From a checkpoint of a small image captioner.
Model: 7.24M parameters, 64-pixel images, encoder arch resmlp, encoder activation swiglu, encoder patch size [4, 4], encoder layers 10, encoder width 192, decoder width 192, decoder layers 6, decoder norm layernorm, decoder activation relu.
Training: adamw at rate 0.001, 9700 steps, batches of 256.
Rows from block 4 of the image encoder of a small image captioner, named by matrix and row number. Rows with one number belong to one neuron. Each number is 500 + 50 x the weight over its row's rms, rounded and kept within 0 to 999. All counts start at 0. Numbers have three digits each.
Before each neuron's rows are labels from the 100 images, of 14848, where the neuron reaches its largest size: "responds to" is what is common among them. Only what is clearly more common there than usual is listed. The data: patchworks of several textures. In brackets: how many of the 100, against the usual share in percent.
# gate: MLP gate (encoder.blocks.4.mlp.gate.weight, 512x192), inputs 0-191
# fc1: MLP up (encoder.blocks.4.mlp.fc1.weight, 512x192), inputs 0-191
# fc2: MLP down (encoder.blocks.4.mlp.fc2.weight, 192x512, transposed), outputs 0-191

responds to: rings (52 vs 10.8)
gate.148:545458607477491525474514431558509500535469533443586477548497563541421523461515524481487470411555510551554427491417542492464547530530534449584479491498464488463500443348487511506444504443556515438505475459541529542533507526585490476447426525420474585561460506519486551540437532471474458523528541517500533527452449485525502576455503573529495449478519543517444519466432490525527410553551503449491436519450502491453442456466538483457553581554508512486488530482514474428532520595504527472483300528440548407430440545558523472551600488451576543432623596503377532392447557569444493481
fc1.148:518499465550455537563577536491530537433553468412507532390447471458541458480513543457619622523644568511518442492489534483556426582471462598504568570430536456494507496510616500523542609500502486437523463537517534437518557515502493498483528501543538502568468426468489389501541394510437439600559506523448487428443493542551423451549559494472431545521483540502461418595484425400471551441453524478434521468496488510501544508407465477488495530522488491473468423584470490477515532527436407498547526559519510513639493481397465470500429502499479467479458459550514506463467588500516462438
fc2.148:518490536472489458539499562435428455588525440633504535386400463493519484586535375495498485444573465486474567525451457465566465415515480479545418511443447530539491515512556521454518511441481430556551470520491412531542513493543510474561360529465476489455489463492560518505467444442542513570538467488527471508542535472471647457499435531520500516510524510479582509485460622437454477489510539478551586433509524454424491645548605452547527425437530548520564540468504518572498533516537443485523559592522451509552509519400507474542415534455478463424443442513510474520565452465451490594

responds to: plaid (41 vs 10.6); mosaic (41 vs 11)
gate.58:532491442546519438519392484380524515483537535520535556454521500489462514515464499502358520464536558551542457509545483474436590533438532541491478550536540614441512546616427308556413515505469464559538457467540461558476532495555516539448535540489485520549511539430530543536491538552463451497412411445503544491499414422442483486475503548513560531476373450479527392517511478547527555460464497599515430464518464508440534529461472417467551564491425517543482437494492471500481462521489580550500549477455527534572431389462442518505587547447537529605525565493510477548504580488508463446
fc1.58:531510469522446495473553466478442553488501449647477406548521408447504486519486587474496465473645455526486453557447458465477549499529476514493456482434438514485516491439482573517507475502398494539565388483478448516433607554605455522446460479481438492427487525495554520506500508490557407591433523515472433549473448484440580493501416546611501462467436517530509455524485527489537536445610540497462435526616488511534473551583449426420454620513528521477482462395517543499469544483539510470457465475474488475573481485551574443487494628487535573488469481486535434579453560585456485484
fc2.58:552526572599533488572522459477602473555542500448467527513410469530538528501509540405545438575509431486484502430609424506631513607406466531421434522479447555505445554522488447529545550445456471550456573623494559625522501556501523501478530492481557513475469565492539421536572489441399516482511492457460512394445528447467549506547487435501478567515510559559497414565546520532498492509476548503501467484522487517575458416489496588568459456550473565472533492528512470453478544466491575474550463477475412439426556503556518511371489519492439548586565431488487410483541487539436522515

responds to: scaly (31 vs 10.7)
gate.122:501490550555468468508534446483515468520346543549513531537474572540509504569517490518496488496512461500413590466334476475433534459433498533620517496521455501556508517509482437529453463528467465522510483511471467446485534530505507473471614573502494538469501488458544564498487497432492473520498471433501509388490608477362509519474543403441525360508507495447463417541525634549530593519505592632560489505417538516545499538545637443601496496512480487536558564475537461529441358508551545548528512497507528484516484527489475506473482502429472501535556524467484495445496483603534566498
fc1.122:530471525523460448426454491485520557504494518597504392555481521518454467496540596488452479518469421521523473499556510494535569485450550451481517481523432584496508413419452549492522458487536445573465453477474499541510509487558455492509574492459502513424549531509517619487426534535591436445447500475528535431504480424442591526448486413504492449488521534569502459421527579572552509527504468477543470491476523528513439394493546492558473549497529584548552625405480520551508442471534464489491478466517344428392451569524558507470503380502611562513554525509384471428628445548489518536
fc2.122:472502556525468490473512494502433464393482506429596611480570474484419418496438443530575455508507524517509538479473422515430419440550461494362564499501527486520577509536523499508506552488480504508541525456548577477491466505477511584471559451464465482524518533521513415499534518396423632461604468586455452505550446599569422528509584498472443549492548553441558508568530527465487420492501478470524529365545493460475570499485545468540483503537486444386508379522535498432505512503516562532504478500498628534516414446530536514526467645544553516448448531508568498542525569466535489455

responds to: plaid (27 vs 10.6)
gate.464:465434494494535543433546390485483487528574484518465480488565488499531475470476458524526475486537404467524445440554567587487529496549462570444495485515493513517553507597462497502512549453511479428466511503531465522641544394518483481530527546540519480553519367587368455560509417545544456519376558485504557513473482513463505554488540504564460468493509394487456553437500456550464542577415515418485530507514424529552602470503407573440529574504438481447555561435498575496473511534397580496499520506518560532530562530467648498415461557571482476572498477483539431476511464418539497436
fc1.464:560536498527449522552518557455538469521476498503484467521518464554516535449512474504545502511475589586471491440434482445450494510493519527550410466497563523568446527429581532489556501502426368473483497490574470484383516552553472525498541544481528501553431505466582489528460496494583469443487590555556440513564429490497421498507541469337541462448569416521516471454453569484574526551382595557440494570430523475485452459542491448512522516486483542440467478466528483379464427487527469578489545476486535471513505417526473459555487447459491543454525427464593649589493434609529409493
fc2.464:527485561643495449445489417566459503478496475496443495505446544520506540440520434492535532481541440447515486403536405556500442512506455543445498518496436497436465496562536472480510545539467493509470426599459521488579651455515452470523502527564522553540412436461487518512519447480416399550395492571541617565461496499472574549491523452551443459482494531522423552475527459571509467506515471453495473543626550531645485440577455561511505579445421508478488506423552548506538468474445560451621520456484482439519466480574581551523557473404473497499524593461495459507437522496488557514

responds to: zigzag (32 vs 10.8)
gate.340:457517542431497577457479437524519515514522503480642405545469446494540526436464526551507509364468492439467513476575597566470504527440500515464463540496537536548515565627468605548506584511527485436475509417537473484528449467448502512487479528487491508542508455545459458532487553634526574473450435532482507477499481483510408590495546534597477533452579515511452508466461433491470567494531566416488527511516424550486514449481494522468554457525413430405511474576461571491460467467546502509504469453468661557571542441570540490410544521572455501540498379437581459482473560430509531556
fc1.340:522458470478491531467580560510587572539413540480508566523552490558479492464509477579478525457521522629490528473445438468422568465484570390507503434501491605401482482494453407512472474558518460596548542447531438458465525590545506503538469592400468506469508549431524536428355474574431444497491449445551454501551504423448482447492543466435559510518599576522465426498531575485569479522519530523563484517460521459478446493549623515533506536488414589517533541513512537532522502511598537584523532496560448479454511536492435498484523530441444553518507432421421548567503492572495408533
fc2.340:484536486543546493497499381504503497472464543464477488540480586519469599420422442549515504606500530426480480463500540513489496555443464574507489563529504507504537489599542533493510501509479488395398506558467497453545489463480526558522537506526563533521458404418489590575604545622535495447379538507507536523512540460549528501490607479456587527529416398525459551429531498472506464490474489424526483500457517503409545486449445604504496452483375400494454547441520537496501462421370502504547504522496608529487563514479512414504616502512497472525471594461567459526396517508503548541

responds to: rings (39 vs 10.8)
gate.132:473479503475589506529526455529479510518471490548492537461493545464534621473496478509418456542483605496538468523518424501551506455580578477492447457451428535438418478449371451613494534460508459582552515501455586611457504526537494469511482584489466471464438532512552550512441555491489444505510517484538485609579550359399470510494456527452597373451491473533433487458495558539501490561450469559584427522487425579521471514508474411535492578539491512466512569423416422507450456555475506464495445446461485509419429563535553518467538494512601480471545579476457459490469477527507407440
fc1.132:539457499505488463480445442539532475577533465481551563478463498520476645515476467510367523472451517549553569536441439528487496472479494547481454484517567534493480509519526523482498553386453510549506577578484537617464466535498427516505378501520491507457494485435498532514483551386474499550509584627508572518499499508500519498554451467563502464488491509508496438499533386442520396595591409412538499492578393531521535529582466506530503456534539549455548378513495409462541638478501480416509426469439502474453414529561523457600532446448484594424459477483473540473477482501511519516
fc2.132:444478427467514502498473492558484446479480452571445405553487546467452440507561538419555495448531520378518430526522550531571526530520481461478493507458452511575551528521518558521493468519536496459501510469485608600551495458513645482451569346514513507517440454539461513485558403533479436574497564492523416477460433587499455524523441592567578515500598512550574535484523414521467534475489499450428430553481474513528403448496465443450547573531540523543530480512513526476443558558501563534578486451455479471447488483453487489466553476548607480473550572482376505568537472501370533420

responds to: purple (77 vs 45.5); green (73 vs 45.5); spiral (35 vs 10.9)
gate.137:489536386523521478465472434555544644558538514420517536503612553456464533469573502480362449539488494581425450527541433501498549532519500485532519478546390540495465434412514467524404453446525508586515559491561494489392508567501463386501389487351440483543543587488509474522443500552465515434504466422509460480518575471510534459476425556468594506516499569444520510515474429505525516451499442545398514442546499485519475606529503366526495518480536484548442537543487471455451546538489517608528497503493523548502499449539495532455541514457521493505531429532532563552503502494576456415
fc1.137:572533491540508561517506566483609280550536483573440521568490424491532527455442445502477524516414478500483517529463514423522531445471488497551542429471589513500499521457528472513531531604536493555501458560447488495552513587550429523497469598560463522437450513491472540531500440528520428509498625405529501526485571452453501482503525451494461447507502458525484482478475546572512446610441530535399474494428520513497509529567543579481467525498463516532513574452483540496494505538500491438579603465513532516494551627561546509518445436527405498562490403499564489498457466617365451463
fc2.137:470491516458502495515561469497517484481474462518459459585535436435508490452583592412518444492494565439473464501492493431556529514489398509580555436569517466546462475407546506522441470514529437494470509447554569528480525576542469573534545467486462535421587558458506570510351510401478540500483569515507472446516525528582442513536376637536548525544539594499528497562468477469472455469489430426519442515513514480421468486383530460473540499533523417510590378505471515477515509479535525501558565525534466498477502385540520373502480459540543468534580535456505511553572483522356466463

responds to: rings (29 vs 10.8); wavy (28 vs 10.6); striped (27 vs 10.8)
gate.400:625481513503452522471471575566529465524529521509538495533480488576415542445514445531443471486464534455557428443475454488439494423475514480505450429555512541587383463455457497512468465467539531506580571502504451458516455463532430504500498607475487536551509487491473586502474563491556433387454503495590498657574486498583548528422504501518549428474433415466513561464512530528587425589495429503562396480481485404511496525531572502494512556469494553544481406513535498455548519549506505513478478483455494383431447446559514463564495493346575594471514499482585582555480503533527508497
fc1.400:495487520460543426473428507544447511624569372595479470486496416505505482510512483483540510539492492493533491535482536564521524496522484503456540456478524471616501498390626584437453454457531449464471487504491518562467527537485496471504428516485511488511580470531517493531553504479592486473539595558535471480505387531581533484506380541537464505481484379500607482394507407531481455502482462396487491493519524416541440445515524506418514497507671495522473482516480507463547635544532470503497532463457388488500493552518549427529449553499536485373500468452482548531562430515462591564
fc2.400:516522576596526459509498333497425471435431510408555499522511489433578480514505550479514414508546485492485480428564496482488465532577445457520502570547492433427504523575466500534501507560450479480452487490555531472558549499609455497468404479611411491482458442506434495560510559476439574491424483442518671494510486530561483473558517463520434559492502636487474556555517518487532547472474482446481490453493480599497566440444388547470510500532432422459610507485503494470487412425424529493482506506484523523501471399506539527450544462525484444621548480533507550510569579446487488539

responds to: speckled (50 vs 11.6)
gate.339:633439492569434471518501572532559559587477517583514416508488484565463496547553544466497562464623481451480525429505517550505552518383511503547487478494420513551420516534534480551457479478458477494591499506550388475366525463488468542396516538464584558456458559475487460462489445517528366644440560545516492492503524480426473490566453517506509513480503465486499410541460532530657536440481495530492455487435481501530461431558527510534575511529497562404498550499502419523414465505552495557453521496519442439591484556519471426516515561436551547472447492468555470430529429524502511519
fc1.339:528511496540449508491531510514513482453391472510473372626484587494520571432503511506532442534459531572543576559492461520513414563557546420501434464467450482489483460431441545511562502577496514495464439515466561449463531593534519507512474508491523507426434521492510480503586566551521494438498526404591434659456555403510538526493549594541478474548475538520522426577469551481525402513544414587478539528532554446519373573521495476474493519517452504482458527509455516511445317509556437509487442473513477509488482525552470579485585478533533504514578574547464538536441458524433471455
fc2.339:478523501475544531475431434516455514532491478504475492497422425447489420537455517486530458493623576430560557577494507452510526620465493533526489571477450425519416551595506458482490447472398526543538491526577565473461518499506574474532449484466536450617421564502494479503587467466390516545490505415442487469388514544481455478551514507445480557500583483470551490612489460441452598479483528548455483504438514513507521566491466448452523436538518485529597426579501467434491508513521447561444522503561505530519507430466480552494462518669435404540484351535472556553528522420502525520

responds to: plaid (43 vs 10.6)
gate.274:517506492494512411475478441446519502540515539448552486664452491453418506416520576501517382441562461498537484575517543425545588487530492393459536374559503595456482468444443463538403565472460469525546447442516524453489458448533517501470522485461517478469542473589464564519518492486525561587512483476429551383442452498516463534505466555537537614485570524559516524472554476540513434454524578456411380521470541470537549428513577592446498512554478516536520514490540592517486538464530488471460451452478494442478500476556515486483480567479604446536519549532392502451613449537555479542
fc1.274:496514464425460651496533592443459393454456528561524391512487479472424440492574569453560512504464573455481533552494460460542446453478429524496563553475410536550482501471494516519530481532466498485571519532414529461467472512437535494500558479532655423447447554550608472480519426479454486496475413482490460488590519554543449556569517551459550554528541548463508513536493543478509506354511435519462531561495522471555514412533536519442495458536410485417513472488500522531502462530529496467325492536536476506492527494484432473590477558585493519424442504591604454471506457464514446553
fc2.274:479463541566542518510490444440487465459473380612536533402459454473486532535611495483557513495522458427439470493434464438525471521544395557559522546495469430517569451519527469555522579544420487524415381542467514649538442448494549579514514502535450468450416505539612492553510494499536491487411475537473607509490554492552634522469510530508415463477557556509473491579568434454501502475524458448500560460488427491553486560524479455455521453511547562515485527389538524531463509515491550494552481507477522586450529487424524422550391538475493480440436494549489488523479488523379571429

responds to: scaly (29 vs 10.7)
gate.304:459481522489573395485523438428539515486466538472557521514501544517497499470487514513419397548459459434520565438514533538604448600501509426506406572540545547445591481480428467541491604524500522465398504546532609476433485518476495567508556434458465516499567537515407483516617506576476553495524589455419509443412486491499448522492509530467488493462496473589590391439516524452528530461444598489568547447454482502517415584507502515501516420521548462521474555470432472461427474514443393560529539483516543560430475539480508594493536523520585476475514582544385461430530514454542548492
fc1.304:585505457552443507439529552572531480479459486493486547524414534494516397605519501606506641569465537494469513465380469443484434452413494522561546517424539467537510454492497465578491499573474542576485512440509524454555562555439518497527600525447541540517482588432558468480578449584478511457609479454417438427478573521491535401463502451505446506542544555481552438540504523422506471502503498563509521418460527423521476575474546503530434462529501503624488434554479439469479495516453427489474582493518540482565471509433489523507389503444464635522520464483554515598477516533532524438
fc2.304:459504526502541438519488370435493566419474468384608554508482453445562574506393534483502501480553495445553484582590522442488445555584478447418554651469544448460497537514497519517508567579480490463446494509601534451478491583509512640567496495505465504464550425453495503568538519475523523492466490517513552561380462460507491567529594533474529479542476502524523477537539466422422594502497631453495544531554452544480537447531449517490453536477496464475552444532556527495495497495424434515636498544528535516452512456547548516411525450577415445533466470478490488468547539495482426548

responds to: speckled (46 vs 11.6)
gate.193:563483556467519495512533536462478578590430547621500539536559500573598452498441489539524632506497435480355500479450461457517578474502544535579504462424469481535445485540523421534444451504509498502526536466505407521519589460434462566465426516500509552394530543537543503492515439561531506482472460453502502393586575431387451500547452474529506427486535507439402440450529508504562628522438504503534480606461487414452537438601568463523520456552481544423535566405559506523477476489516560506507476451472503529480532546508538406472503557493523525487412506427558474461471449491534541511
fc1.193:546455460506386526498611470515576483466408488476530481478459538571444512491575471471505561455590500524499534434360636511433451498399435568527510526441498433481484399522520556545532467462448468476505485527459611509504572494486500459444504480545638549524443478508432454505516416515436519530600553483512486518491535574492496508554557525459478469482621554440469423502450474404556517504431461502423521476492472449491483511458484519546503505520467484482526500526483523478485457549434508535476483565473559434564469550505473561513506547537437514386584613577518490374473543604551469540
fc2.193:513477430453590542562550586543591523553590521543511483534581497458482481447511554499455510480412430431529368577552495556504521416396547505476500540534542467550531674448402491504519487577449564450521566490520416503574487518471522561446444447582487476540556490478437466551515545457588519465550459501514488533519420509521472530449491481523475446446497467470471502483539516550428485470519499488447391538498524562561544447496509546525507489567493498508548421559476468461438543593528460463529503454482527515495592495539531511502396430611456428511459360516591469454425490530499512436

responds to: purple (75 vs 45.5); green (74 vs 45.5)
gate.196:507560512456498480459495547390499497574532517516383457523517489428463450489515452698536503534516473501415459446497476541556555520501475522378525514521495553527525518564523521523385527488519488489516582442500483409526470437488514518473526407357483543574471583525501503482532482547535571511491552561467522468571431541453428486530456562506527516458500463558454497445481550471505627495491501538577517516537380479515438414525498547388458547591470485413552514445528495428502539440493447480486485453452550506560570504389498478516518510466443610497504482439573515574505451472477395510
fc1.196:537491543524496491552434560508498471486553493469502531502463525490549511413521471474472473510510499506420426440541507499473577536458447553493532501457480516559505548610535531408458472400652459455492586521448452474580517536452555534544520422408506479543450472515471511508544560425482520512508466572461627430606450446509499452468483474478515505463530501437474461592448377523428536491508442518664559400464452436555484455474475529558478495512474435480451459565527552475528565519479566463416545628552525475533559607427508448564520522480573549530434435508492555517539500542549428525
fc2.196:539548586472482485446536465443463458476507531552527558409513502541546454585454520439534515504485487426478546607523633462554513463542577564563488455440459436605567560468462541557521491505387530571503517425529555595482455565520576425523461465540515544473458486381510528411507502491475522554539495505467410467491492564455476404532411526487437550565559538514539544474497455499478466553417495517405395537472514506405458501497511538529485466470560477501531486522532453508485529495584537442509574533531520534439603460495576557510469434565485553530547443535564581351563505512443520529

responds to: scaly (52 vs 10.7)
gate.248:505483486476525393464439456530494487594501510566513491565476456511480590429553543573346461475484462531474454480458489470501556467503491380556526385522455557482511470472488351531476466503529422575561446500491416480441559533577523494456426502464434514443474487505502499519450515548522502457485504376555485461433501445433644463451460496599527453474467556455508490479492519573491424495583636513485496517452552484577400544564562491500535569570491490510466618507521559533418481509534489501478529498497452491501528543554513599431550510465518523534583468474515511425504494602449500470
fc1.248:484438481469562520518508474465443546501541462479502480469447414501629530437507537481653547568501543559479473510624471576498462547549514476462515526436524493444501453500497496503574516526524452453490510502506531477574555530500489502463547514479527451459464498530554471545471530580580557420471549526546471541578526477547498522542547436485451574508557479483546579396473486536482489503495504469531578515587516564511508438469358432566514472513516501519543439476456503532537429301506416555578443462472445518574447431538585491444443422485481458532484389422534531574532443495598414479
fc2.248:514530496567476498493509511482537531503423566513505535465532513501532541497589490511423512527521573400454511434404528504519511451545437428531535488507462487609416527425476496566487463437559439533564498570492352323427517517501451540450432565517443536470435550492542539466455518425514455487556497485517562551499598419475505472535429423419523456533462435386369518540430618472583492516471395637579471476510529449494536563510567572528487506526506517487530503524495488517510444510518494530468484461474573496564513493487483459533439484482462462443532440452588522437488484557552487531

responds to: rings (28 vs 10.8)
gate.25:503466521459520595466514563464511471471529519542445361516467428507561657431580520445535464490473558499480442502452596500519457519546452422515484478426439420494485427429426605500517418476525511439473528572465466519484483512459492499456502567540502490486507503537567492569507450478536433495506530490552472692521576459574522571537512511461422518405656439478445517497385558505531438515441485485451525572491512515526518460478399556528540497545486476449484545442506450487541459504474504465473411465428460477495449500596546519496567475529453440466531498512602502487489461503470411556
fc1.25:590514556547409469474472564383576516525508476542523461528483482540489513548515482486437426463433448456505500523474504489450489400524468466515573453542461509487373495431463611490455527551525577523542482477425558543525447484527406475546535543489436599416500505522500549454434541452540458459442521519543534477585489478484495486397505503487476464488506506474452510470538520552644524615429486500543419500449442479445498425498530471531459518454532614467496520424519547483571558507531562454520434484495448409393405565570529434538510492447633563507500490460494533473581517570475611533
fc2.25:463530509461628544576560444482492542468415530491519509484540466417498496471539543492502420476524527474506516534549536466515505625516560488501465616590462439426593530562482429517529502541541495484483427450494493576496515509535576484432507498523505399482529506507513499691472534500418504497428418433489516470459560465478483520542562499490468526508404595508441501552506526581409537502533576491429526509424506592525535500470479476426505516591430379590512547484479475557467449513482478493545503466399537621517578491508556524499540445605418413555464501524427445486544497480513491487

responds to: rings (37 vs 10.8); spiral (34 vs 10.9); rays (31 vs 10.8)
gate.75:507538597513527535503435437569549485491489530524455452502460524514523540442466551559538459488565459505445581503480411479468573419516507462525384462497483561496521502440401310535532507552481546542576515580511481468560474564544450432497434530391474525481523628433555531534434495568381507493448439476595565537494517376499544540524493516445592485501557521515460508494415576538515528543540559541513493531527473495496491510521514525530502496494439502529551516426457520530487521462447483484481474448459465489544474533642535465529497482524404529497533491409526440509325503516491432576
fc1.75:476472446493503531462518565382393481504506525541431508570540444517468405550556553547513497579476571481560414434540516513475522495495441473464611556506497516554473457510475560476524428484478467530479434459521455494481491442526502514495650543592508514479503405501506469521559517521603495483474529417415516486486529535443507518538447410491428494509498480512541503506608552551506583546475450567611505554528582526550539499470469426530467548483506550416522514488495537585493414439512448464488517433505478556536563497342503544468465466481436400514436436534495455638597486517577426453
fc2.75:512510526531492507468459531478565575434458564500478564436412407502470504479536445548556468481499480506523525442483437436483529419469511480463551527520477533473462476502496440452467521476487458542496527552496319440408544560449430596537270528466503542531515573574498501522439483438451574511471466506474581499517559421520545511504530499453526482555529480485392436548468548426501513525550459555491536443501466500471565549432560546618466443456433395448483541528511565543526470431501499504521535504528458485513501481459487518574435493460409453542495398465611529559424532483509501419

responds to: purple (75 vs 45.5)
gate.505:483445511545472484517592522534452408475575572532476525505486465513540473461464502584511486547459513543560564459549503463559562614529471490438383506460523467464468585430475438470487595572416501455459514597491553517508478463569514505437523447521498497430587550521470528496583449556613530520488541475528503463380434516545454552588507497481554479430589497486587455493557472437514440484437476475513489533564471519443450517572446573425482498540442491450521474482512443518546522492521486551416423500499523449595538502491533561632398434467437482505576538571533494502487506492439332509
fc1.505:477511506495515538414421467470449594464516453458511511448451524499452584448529542422487490503560524463425509499461451569528425455573588475453553500493504519588428403536500487516571412396581410473457457458546515457533525457461509544517551543492509434507459534516519482482461501488474544530527460421530551579510544537661446509481469509524450494520443457416450605457393440592508436504503535521518522457569516474548503545469439455529479519448561534657426469552513504443501527493495474511620475475487463526478476465471459508459524607496565436389564566457557585515527540418539522558
fc2.505:532489523516546487549487582547528528538450512526531569571516512484513371448510411472615451491511445528546532468418542550403355445521488439456542518525448496517563528474506530625525473502616446520586579444520511490458548594498502579496541512489531519513509534428492466552481433515475547444554476495511507441539530546483404483468609479528440531516536553516473378484429486468465448545503488476657542491480423447498526529460498533493544542530494462512581432526496542435498512486433535439434557460533479521438434545528553525603443553501568536506439534367579521437495468491437549492

responds to: rings (37 vs 10.8)
gate.8:490454390460507560592491521578534436496542519601452448506523514493463509428570432505515573521473473513515562492547555560627512436428602487490511513485493569530572567511467517504552516412521468533465446379505468560532582534405459496404531448573511409491444541513522500639526505523487478481526406494489582461574456466472493496537418451450493484477506533538538496510494526606491512466546453495542550453568458497603496420574544555498570428581503475546523540533478407515424509510444571451475436457402480537479547534546507562536490597522529512474569515494498471448479493425432494400
fc1.8:459542447500503512545459537485443373420539547555489478432562451533452417572464524520551479598334436448485471545479488527524576500543537471440568477568569573543536501538486512418572549455542500511511481390524452599517483491491495551570482489577478513410499466558525500469543616512562459298464517544505515417491419579578448480461498476487491505557546530441510537503575448537503515581450477455481517473573514482513559413518502560560506488458561496480471462481519504487591591499485548497448493558550456532429540445457555494560394526483507495523489520466564526473488527444454559483
fc2.8:459516444378626494528531472462486552535470541502470453486544482512549511451504524468503540661464534376434552480556519598501524492544525526474484519418462486502508540433506475519496469492526550446496560526507490518470551496544575526469449437504546491412499517526467457615493484570533511471541544485475397480469610453467528494610442460492524527489496508478493467415416625472386559490451487472490483574456489442528536547564531564472519460569551374478511550477435431493501551420434475516431529472434537563500543594436578438448489553518475373474486553476494546592524420533524518499

responds to: zigzag (33 vs 10.8); grid (28 vs 11.2)
gate.154:496456550525502447403448516533454527407558574437494613539462574532506589488502529467544529569393580598517504474529486511439464466572506542482493493476509447440462329437543482490444490448470537475531547514555533490538499520503516495477481534496553493548474410544524593522520558526510613466567533421488562511526463566555641534509589483426454553499486559565468545537515453438519450506531450494463491504487557466478550527418485490614534504510478454637471411518525528470510459447461549574519483536475553449526509450471485473458488503413506532455629553598394546480520495512533496568
fc1.154:486505629454504467536530443571398432529545535480560521532525490505544494550437552548555513460485453523473453534500508499549582466602506504564519324444537486451497516443509470484514525544558475500525483441424560519486511423511496446502544548467502544462511509598540492467584499521632492413508577484543486475563501510526401505473497491488473538530524418473557565361489463540491450670485478505533494576495447516458511454482575538516483562508562531514515519456487513539536475450524552428557497503508505485348503554491527449421479534446541451554562547412456557497531349479582491495
fc2.154:488557459534474513584423458584614533539490491448407488526545500525494474556532485459436473488500566469588475613504594487532469614404504512496525501491505539559503591580458536470483530489495488466473530546497525499460402496367516534569476549492510431471493573545420545450520476379479535545584407484455541553509473526483504444503428500611545552529590537470534437547538441470454477475511557500458465569506460521574479383412512536462423429473520509570511503604520469466508506550518523538488532585626512496584546468502433508437542408485472503549552405536425467477532516494471479502

responds to: purple (73 vs 45.5); cloudy (31 vs 10.9)
gate.254:527442443588495500451464525439451497492533572477519510472516484611470509486504501481525419532464524478472474446543453544650491521578480461505498575562425494481491435532445444486536477500508488460447618511486530511512537442424451595511539538481557504495594462505478505450564514537594565517472437457439523533522520401606477530389543541413513543492468406507483349557593383506571549488402382523460554472517503503477529442497421474492510435474494528489499568416501467501527440489482530530503497480525477509581527447469502487541519640511616457539536510541490518452471598466448566521
fc1.254:511524490534452493517409412525437578511484527465466503490504468478569535532508555603462520466512503407470373500519488446549505530567520515544497400533520513438470444572489455532448477542499539455450572444557408512383511471451468563515414586387505521477517486485482481468547544493499560455430508533438505541497542389584600464491469455572474622499542528493513347584568398470516547413605449450462531501584510487487539512451498459507458459483521508482503531485539482444538517464579563526469528522520521502595550361454503439509514611574436494508475470534562526492477516517458542529
fc2.254:433544536508473581525466449544526498526524451519453524406455451496461444678524424483520399516537494450496523589541522475501580491469501504463446540480493531480479507571569493479532467559509512578556428489520513527536462479574508403559513558513421441531458541510539522485469444456543424573384470464514442530530437486469420466511467585510567520530500434539495529519518476515433458467484579572401548549442540641555491440597442490513455497430543593606448469513544495399525604531620531460527515515546443567509486429458521600481490519485474472522492444491543534507453465445424493539

responds to: plaid (27 vs 10.6)
gate.66:429501509443521522537488520418516474484384510506590535601493501484532461470515491491618446485553473369483569537427559553472487547479510467577488509512488508628557543618462461504449502588438416465501510469503467485622523448474523505500539476479503452520519430427476469515615466566504548546571417529537448487406504549505390517503584552488465574519556490451467461457496623454458562462475593495488508560458465370508490535481472510476583536572388429534515460489468525556446441569470458452479519431522558561547526519451541514487464474512488460530438509494505505510439584468467588511
fc1.66:485488585510483488452502549447510482502447447495591474596504457534449557494533540453434406481482486574480502477404508472401586466551515383553603432577561549500451491523470474545472437505492454475598448420401480462434429557615494533509441524450440514424501551465442568493453513453481522484476468385500607494516532475576440484517527538460482522467582506457480527494450498541553444539481575589431473576405462479535491498555587452480464575437574513581437457489520563452521559498574539470517530510525481475457469584519520488445478498491504531479504440378563564513598509557555511530
fc2.66:525532485563439446485500503474490498511430480504497474470419538524570481552519427519599489566605483338477471508462540503505421490475494536526439542467451454600485434591480536540514491517512427420476486609462488551582526444469529418514512493566489542464532425487485496488652444587534486567522501527525448574554490515529536438527552495516524503528523458409436452488496552449475456517480522399547479461522482419581482559479475534499475498534488367490473550465486546459492484531372498469527503594513553440470488487392539526553533395446557487484534588593562500537386512516455579553

responds to: rings (44 vs 10.8)
gate.244:505453478519554507483503509454548553593488548528522524551438526469463565427508592540514418534444509471482448474474475513553541532494596337544485505546494565439508450430411400526499481557510477504515472503577483507555434528552517466415480492432452545508539546486506539531338533532497432452495519388543507543519509445521456526431501563501549460463468552504467469512495534517535470580466594462484489593400548494565396592575459526459525552536472531485531511413466486583519553582495430497463397438490462514406479541517599495456509444443537508511464533503475577527419522605500404540
fc1.244:570524437522429436505554639436504571512480530507511413442519564536525476573415494551614602522490498407437443497493507467491495487493542505550524470467392456553411485458494604482512438469526460444548464530555399420513518407485459458511565518517514530496478462547472432416494441587489442491568501575564466431563554528405461424529531510498528523472617558523377444553507549483542599477480526494534448518466467344500508570502549527501472466457514562438509536510539556498529451462545440501545448501549493501527479449471517479501437427501430487473446448565587543471487437529502462483
fc2.244:465465565478621549494430501494546496488581493502479544472497467451466515477550387589471487489438595617490524527550469495499575520416501461444522517491479566413601504529544422500470547492592477583397516529549386562477455494511502497514387426425470484498427513456583493618428518517539590455476470489530489512523513432527614526483489500476470487509484549577528525438481470478373528536492521513531624429534478517567471522470509546503474419512453398481502548541488488575439565423507515494595500534446456564517544506458430473568571528479430486489473449475451460556444514427500441508